A small image VAE, trained from scratch.
Model: 3.1M parameters, 48-pixel images, encoder widths [80, 112, 176].
Training: soap at rate 0.002, 12000 steps, batches of 256.
Data: trained on abstract colour fields from 500 small random pattern networks, 50862 training examples, 60.4 epochs.
Rows from block 10 of the encoder of a small image VAE, named by matrix and row number. Rows with one number belong to one channel. Each number is 128 + 32 x the weight over its row's rms, rounded and kept within 0 to 255. All counts start at 0. Numbers have three digits each. After the name is the row's rms in percent of the matrix's.
After each channel's rows are labels from the 100 images, of 14848, where the channel reaches its highest value: "strongest on" is what is common among them; "patch colour" is the nearest of a few named colours to the mean colour under the peak. Only what is clearly more common there than usual is listed. The data: abstract colour fields from 500 small random pattern networks.
# convs1: 3x3 conv (encoder.blocks.10.convs.1.weight, 176x176x3x3, each kernel summed), inputs 0-175
# convs2: expand pointwise conv (encoder.blocks.10.convs.2.weight, 176x176x1x1, transposed), outputs 0-175

convs1.132 092:095116136172105143077167123087128167135070133103065185115132130078115127147144137174241136165078097098106136190112094079056164116150169106149152110155155125137120142111109123164160071177135134156108118114089123093108094122120118142147111137172168137129163095088160055131195155164153138153109125135114059058102125126101081160145094147122124129201080116130204113088178150122113133113110132126108093088100096150102144151173039128152169104126106121156129120141123130116154085078147111149126066122185137128134133124170133118161170121
convs2.132 096:179105180145118195103078100082139112142144140149098143104108122164128140109163147112120157142161113139140143174125170143118116132099098096084166146097126142222090127116147130108048104134182110168157113121112230130180138120109103127110173088131130118104120119148089191121126158140070173135126147048151156112138164120163151132136151201127127127132158135103117161152115117169101183115130160121130139111172084186255170122152098184191098179128123120154109130125086149111170151135148110116130118122137185167133145080151116083108128162
strongest on: mostly red
patch colour: pink

convs1.146 100:112117155078147119126150107140108129139140121111132179148143171116117170126221160135125146125083109113079126109167093136121107162171087183097079140127164138147150116128203104067042177166160176140118141124081157114133128179126112211090162117120149128139119155082195107136152118120169087114148121090201095176092143129127135171091107101184195074101116142176103116095150111185189145147084098067150160100134131106102096149102145114150131115096111070118149132129114125115091146172127133146135089144113159111134112049153170183123085122
convs2.146 089:148126213098095158160107181172183132128088179146195161152122099078175123106117152148149172119152150069165118117168179114148133145202156115147126108103141057098162091195098138188131119106100161081138121140165151111180143118193130129141141214097133145141174183137118183132082122134135105134144099125106123120121126152092103110142123169123111161142127125051115141131157071102116129086150084109136150136116166117141096140159161091214172133136190151055143148104103149069156181157168121154127127141115102121139113178109134146149103129
strongest on: fine detail
patch colour: grey

convs1.149 107:079123084121144134133140103196089149156139134142130113160136124127130018120120147125160132126089196103126093140100081110120101127171092033173173105124113158088138148123163099071155144095205110147088150184127142088139060157132107163166145122101111139126132163127097112074102090125087123139147096130121090133048108137176138126128161071184115079180082138155098128166124144164101109147200096077153120162151161088184168116153108149131119102128062119155130093130071137147130142145133126143144147182122166168125147164092140118175173130
convs2.149 098:106132106118087109074155147182194097156121100097175090149151078152135126099154134112152115134152171148128154117105113120148170142110109053077168110098143122096161161095089132165133235139142174209125169119129173131063164154152188129100122120107095126162109096102138107135102101119126137113149132126193106214115131144208141097119179133123143134144130160131135139157061099131213115079073144130145117142141110136124129107145134128181160144127151066139184126117119157140188146112162113137197078136157118108110198105120119124168119179
strongest on: mostly blue
patch colour: cyan

convs1.11 096:114133104092049058090113152171128106109175096075181119207138115147085106107129126163134164131101124169163136077082135147131146187170108157137127137101065111100112119185140091070099124111163099118199113093152085054122135115090114117173115136117070133114147108103161116131076152193129154130102162128130099086131124143130117167101156124134250127143114133165106123084069144171165152116193122107133147191084103137195126130076127078151166087089138175129134152102106122126136115145141122091165161074116127134109108107115144132131116131
convs2.11 090:132099098136120147109098118108134190148120126140146132135082115081203127138076162130110133078107071153104190066094130130139100161091109106142126124134139150129128105101089086150192232114154153133107079123093126136083154103137087132138144105111111103049095148125148182113082119118112203102179170177201171145134163153139083093092195120110055135112135158084101122187111115134124165095078173131118126120128138073128147087087082155143138137095160126153150102110135205189128172099116134128129127116069138088139121127096161124097112158
strongest on: mostly blue
patch colour: blue

convs1.30 102:122101051136106123154108166053109163165102115051119110195172149102078117131154129079174150095135056145139131121153139157141097155171087117158076157164065172113102117149120098048125145121134117129100134164148148098155095120132175107145164155194155134153143115057123081107138146149091138158123087165188167131144149172167112121081076154170175104188100162131160126136130124132092118114136095099140095094101106180153125125109114101119085126166133165154139076103082167144092149170134164150134097124092177130190071124132144157176141167
convs2.30 093:112100135148036142127177106105138068130115161104163096123027106078094116111078118120126163160175150142144162159154152153089163103060097153137108165106137150179133142136169139087088144079113167154151104099153174122154122158152154132140158181165110123112105110143153103122149152137071150143114099085203151169167140156148151134138155159101107119099114178076101118155084086255109159126170154114133126075125108161158096122154178188121094104114145095173130125117161122151130133098146145107144107147126089177189130143177155131098094122
strongest on: fine detail
patch colour: pink

convs1.79 085:122117124162122161120133126072101113126255117107144117108132123109161136125115103143071117165100196098133160155117170176114192104138120114115188154137181142132128110077090088126155167101131152100126094089156095106145161162148138137083183147133141135110150144110116077062143140117144131151117189128144126074126177114125135141135115114135139175121100144153192150154128148091124106134126120135151106105128121123169102111165044105089068091136094083150136114133087120147121109110159081103141161103093152130060098172146102080118144100
convs2.79 114:157096100126215135135149146147117181139138141132139125112139115159126250144181141126095101232089104125154148168138137119130059157156129162207134136120125146092127116118122135152082148132105158136056103146136213119116117097050122127143101167113124099112120154152151128115121107133195123124162121163147125113161100140111068112121124129116218104147109135068139108187136184096122090140126121128170129170143117118130153145137140104111164176144138145138170150128081113141089115097130123135091125079127125081185133092073195202133130085
strongest on: mostly red
patch colour: pink

convs1.9 088:121150096123112120158114122106143112247096175127106106103113149045150098172114144133142115144124119141122136174123096113133147067118155101110157158128145048141130155151101155162129093185093126112111104053150127057109133149102083099146120118177080138183140120115112146195133104136150154107124155146185147134172052160107106140060074144127138178107121116093098156101128097165090111158128101135169138183120126118107106126172081102120153132138135139108074090184096156114147162076111088192138110119142164129131232097086153109157142152
convs2.9 114:101137107135108119118144191139120155123124116115133143114153050137105106151128115127087173147142139144173140105129127111118173084154138115117223146116175154100188172172168116115094101138106183088080134085150098137111092145174188139137120160121112097132235127117108085168152092150196120165067115240102174151137148133120126135122171108098122106103175139101136128170134124153127085163139058142097140161087177117165147151089148104148183092165111125151099110135143124101150113123149151141174096136126170123118132121130101153103135248
strongest on: mostly red
patch colour: pink

convs1.163 125:142183087149102193121128142130156132131124097195123158104139131193124132083131140110106118098114105153123052206174114136125153091097158127079105226144117114146140069146112151130111144119082148076139140118125145121127160129165144132102112103134084118127091140209145152119121182102091086110207221104127124142201110096149118137143097142109109154144171106167150110149098116106114086162098133140162135090193079111136062138087129115088118108126116151106156220112158132071137125136130112154103175139079102112098141194119106087142118084
convs2.163 115:125090139143143115165058113086102151113139101123075110098108103178172095121145170138099116143147179135160129085136135129112111140170067108088118095161109125129161075140027136130084162119113153126132109147160115117134147115095097137205165143095127093115087104140198158136128129140088143122131089125090106098163146151125089097130102130159165155162117151201117122154123121124125194133078129126101136144112063114174111122051088078142093144064124184147094120155108137127029112128145119142055130177119152098122063120113234116134128136
strongest on: fine detail
patch colour: grey

convs1.133 091:110145105100139125144140087075152077149184122141148079136114154119145129149146141118074075123133099086120130128122151145114147162155078073163082248143089194137082142144118085106125131091161181074158137128132143069138102164062089104145142160146100147151130142129169111108114181073108108151165130140175137133104103150178183127163150165147145084150073120173129066162103138111165096143175063132158149133136097171159090106126121070090180178150093107077105112137137151150144119170134133157139162128101125131187079147138168067164144149
convs2.133 090:141122122112188177143094150116108108107140149147128131114118191051178141147133144096131138104102153122122193079097147149124076097144131125148100120095112154107164117134158070113184098130109004137239066125145164109115138137184058121156093116113143084107139089111111178127104070153055136093133118152132129143124131108072166117120151143191084152107125091173105148139119175170124176082095118105145165102091153139130128134120094128178117143129163224158112130118097124123147132102179129146158119090103161116176132100164109149132138119
strongest on: fine detail
patch colour: pink

convs1.162 083:116131131102144111156103139127198150127111101112106140164129247139126129107185126134138132125118119125126129133154153132099091142099124123100078095093072107126113123187154103097208115046101177157167120146139146108183120088090124108133145170110200005148147107083139097111116120113161119130082107095131082143137101144141114156124118130161147121148134118135129113124053159092116150219208151145096105124101178103136080122096120083198155117117129119121143054112114139110168168100107096143126131131108176166148127138188143126080129145
convs2.162 097:146104160108145114103125127100151095107113160144152129146127147120120144138116137139147158149102137169136171144091132136255106111135093201184146141130114131140102136138112085098131116103101096113060080115147076240133214115116158140145113159144134124106133130132128145143121129115150135121159121146159112107177134179133151128107162114112101105121122132122195142182120149118114110154161134255083131172134127119102110130144146111079132110113106154122109126146145162108173147103106146150147148144118097218127151157111183106130125152
strongest on: mostly red
patch colour: purple

convs1.115 090:121184138115151118137096136163146157144116167111151157136041187027149171109130113099092163107083134120085109173218134106095109128126071138112118136179157153144129144176158117142150159161118165012083126108175127125185094149143126130093116124142127111124122199165115095095139116091077110101142160115148179144160124139164100104157156162083143160145108135082139103123147133143063150169155134146099114072145108154111105162183141129126114163111087135189134088142166140080137136096099151080137167134114133131197144174114065134173135122
convs2.115 086:096140193071178204107143087165211179145167138123167115120174113144126169163091172135092141107120162140103190153227152127120125108123104110126180151141141176190098121139147123129100133113111140156126160129160127105190164067118186136144191140127122130137098135112167108112100145115144092131102139092163149178166105153119057113217108175124131126124117149185128139101112105165128078165111164149063149120111074124115160185119128131188105176132103115138150133169106093117140103070097082147085127100138111137115155161137124101122131072
strongest on: fine detail
patch colour: grey

convs1.69 105:146141110143126123180170114121090114144126141145194083127154101149171106176140093094110175081160158090112166153153098155153104127128151079167094164096104105072107142087123106130196154176134124105131151110158082131123137132139056143047231134134124141148130118092102101115159142111198155153140098169125160117108044145140061120103160118124131047132175145118133098104124077152081163158119085086090174116132145151136089128123135163176186105191149093150136110116157112121104136109128174100173066144120140092173139155119076155092130092
convs2.69 097:151141160094072099159180164135090141157096133142066189123177120164097116131110174102140153141181105097153174170130101116136112134155123174213147141124129090109162125133122142090170163126071144098089184143167148101157110164067131118110136073151092118153138107142213134139160132119196175120132119091111085137141116151070126160127119155182145129147109181123134167158160112126120136199112133150166158095135134206125161140161105137150124126183114114116190132192160161217115134149175140140138139135199137174136152112199112098148123135
strongest on: fine detail
patch colour: grey

convs1.159 104:107146161177122114150157163136195051086108111108147170178107184154096163135113150146134120119163171123123115153133148122136146137081128107136109068106152113207095125096122142122114131095128156140105120140151149135084093111137093142144169096093187101127120114070173109079197173126106116110045095105131078089143149114084155171107098092108151098166141184150137140143117157115158152105131124099170090112142179060123078093110127113067115056116071100115107139127118207132173161116126142172089142125158201102118125122209169106134098158
convs2.159 111:125128129107160117117131143141171164129118152130122111151131085109132169079147127152134154114090098067078099167182097121158138193127142193131191135120142133139184136177097153129098111123123174121196124148103108133127125111130095126091137159175135151147249147101216053168103141119099118099105111106134111141144132185190074122168113140163095255115167096144151081133116097151125121098190127119097141135164102137157139133088125109110089155131174112108148139095144089124086158130121145104110152121171127230131103125136117134149137088
strongest on: mostly green
patch colour: cyan

convs1.34 091:134152182157145167088137201084186118091072116123108135139119068152131169151120146127137116099148105128120138105106117158158136115110101135091149115149120162129165106064127080104135110079119160173156082093140127117182149104121136168131072104127082120122139140107197084131074165161177136117095109116151131114176169111165181112142115142094110139108109091129168114181197158131143206086092109131145123128088090144140058173153104089078104103117145201133168141089132105133092067120197050130107117149162142144087122113124148198071145172
convs2.34 087:123086126128080124117144129045140114131117164136151106120166149147141190164141155111146141161140130082179128127099198077092128124125149137124076131101117116154137138129121133087099144123134081130075115128125135113141118130084118126109122138124107110146113137117159126089128134111162188148158119082181090111127163159073194147052153147117128195093203185097099113176059129134135087134098086080174208133104182163130136067163126125103136142116138096139131124226080143139065150142182142158135098123102159105092110078095126110169111220
strongest on: bright
patch colour: yellow

convs1.64 092:116113144143134069140144081156112153092129179132147117136155137145113150089181151094059090183121127119255118157098122175137158118145132159168160087138122189077094101155149139128122139135129143139095086103117147155121131141073111162098142047154123155124149187170102066131070196055130121163128100092172159098108148142128132093112179093136068081172045106122159079125133138115124104156230140153106143141126084170141125145140135117159137106124084110128103084116127092144102124148110133119154127145139122127163134133075142077133132150
convs2.64 104:098160122127121149127128113160190138137140132179132097135138120140107151091116124123107146117113039153104167134101147132121164115140136150145121104083165087132156147133128082118114132117078161251095177166116120119119097126137091128115089089186186141089119130104139165151168183083196150094119154146131128163120140155126142133122154122109176116139134071134115167123090095172236164149123181133116178062157138115106109152183118180077162113102118115133242117128114102125152110143137094142188088194165128151102147142171156153144132167
strongest on: mostly blue; smooth
patch colour: blue

convs1.41 103:114159113094148077150133106202099135131122113099109105144070114148142174149127149055121163159095171126109127161104131111085134085181090109159128130117125144105116145138119117120113133078144180115112140105152167181156102173165091157126092123092169157131115145120128097053078088134091202151141069103108169184110119159143159115149120053130136138080100157146164122078140193134124091110139101145133037169222157157165077072164136095124180112099139124088149083151136084144083146139150152087132140171100104159164119159189152134154118139
convs2.41 109:150128121135130111193126118087119106087119161116156153148104180144106168192162164141134130146117059131165099161138160146117143120155108172176130128176090081166108143152213177104135079117173047134101071122124099175170128081103142116137133152119118143146158181152150155155166134201123133133141111138129130105127092129039131145143065149119182139139118107114165117117171140127177106173211103113139134106175157110091137132180172132088123089131120165097057173141121149139124106157121139099074219076096124182128083141135123162145122132
strongest on: mostly blue; smooth
patch colour: blue; cyan

convs1.138 085:114140094170156143141104121184152197117145096165176142175106136113128142139172128143100124107096125112149159119146155087095111099193109137099154084109116120093093164112107128121085077131177144191129118169082149153116185111135087124127100121057144118158145161162121049127173079176159153150159114094113099137123124131128127099054084137103129102189141118114108038166124113099120119127106161096095197085149110094148150169123074168094132158125113131153118091129104198118190151080140143161142144068144135149146133068052101168181177131
convs2.138 087:162112124122123119155152096132139114147133098163144151192128156084145127151130193144086096131107088100150157146180133108110159162117122189170123149114089093128139133147140156146138113115161109162178117109134093170180145096129119123169167143135101153167142106108145101184127110140147163122179168106165105146152109155157152155081180153095144121147218138148123090151162113135242104099148120161142079102163141076159160163118111141151126111166179186145122127101136147144092126153099123114118145126106255143120148159201135161138120127
strongest on: mostly blue
patch colour: blue

convs1.101 113:153120119127141169166119121115099110176170123163191086127113113112149151129139145086131141148092106176133102180202119112171072075143130131145071175191064139093115107153113163116165120181104196128111086123155146105123126125130136138104121138145134108159125163145077132084211118129154122092188231079170136178093090089123127153128131084100140153146153152127130113116104140145107099163150112137097176079152104136075158111057112104099119083125103079160039138084176143144121129113089103138148161131118120158194115138098087081105124082
convs2.101 086:089155161129105135102127161151186118163126127176141142162125113157111144162115143128143142140145081169078130145089170122091117124140096129107117105130087151136127100139173121099160113112118174136121142161106201126136124157143165149026228119158108114064124153126125148105127118118154195127122138108108154202178135149106129158120165142106095137074145190124060148147063072147131127189109162112142122095201228111085172126163148143150136204135063067157200122124116124161149155130153162148122100142116120126146155137183131126150130152
strongest on: fine detail
patch colour: grey

convs1.15 115:170127150113129136097107111141142112114106157124149117121151109075027113149167170140133178104108132143106140048117112180119126179164154176132095126097142065166051149156127095120047116150090102163142143116119083118122153154136149159135136170165087146131107162116125080124093097143138140105071046099182129144167115179113112165116035157163136113135143130158139153112116120089154177170081158119095145138108104200128092119183116095183080165147192097129124149135110154135116122183154143134147116121118184152152084061133107189137119133
convs2.15 085:158147127136138077085173172161126128105093081138149145149205138063118177086114127123124082151127105097135108147146177158178132105136157165115145122133156116126082128081206139206152134124096170142137120136140115116119107181121178156083172151120162115123165157141109098127075129092182133129108101119102145108124103104207131111130155162138106108069060100131122120131062157166145063122124178113160090130105152146065149117228171091135128181175131134127205137159160099148198142137147134160175144124088134122126184111132075144125115139
strongest on: fine detail
patch colour: grey

convs1.39 083:080135118094110082085136082126147184151107093148135112047028088113124157090114077168096153126098115131255163185124126088166101117156139131141147121094145169115133146130149162150154107128100190105119146117105139079133174158146139140114146151070119124161150136120115096170133095122115111096115089138132163117159196152104184133128081104154100116075177120086123110171133134075100103104170162155063139188117176091103097119137134110085135155093096133150139120141142169105122090142116072076108159154163116181106184137143120114139100143
convs2.39 131:140134135126109123124124138102114149172126141175164088126116101163150110120169196120132128126156087139223129130150166121153119159131149138142170126131131100091131169123127111128123127130185153201142134128153116112141092114145085129176113118114255133177122132155154163141177206178128092117105131124105163124116153195181134136095125124121161127130090173140182183216134127125135144109140106138161144120117156126142101109108154138146112105139144193091092146110115154118123141117135152127115150219109126119125168122104097157100129134
strongest on: mostly blue; smooth
patch colour: blue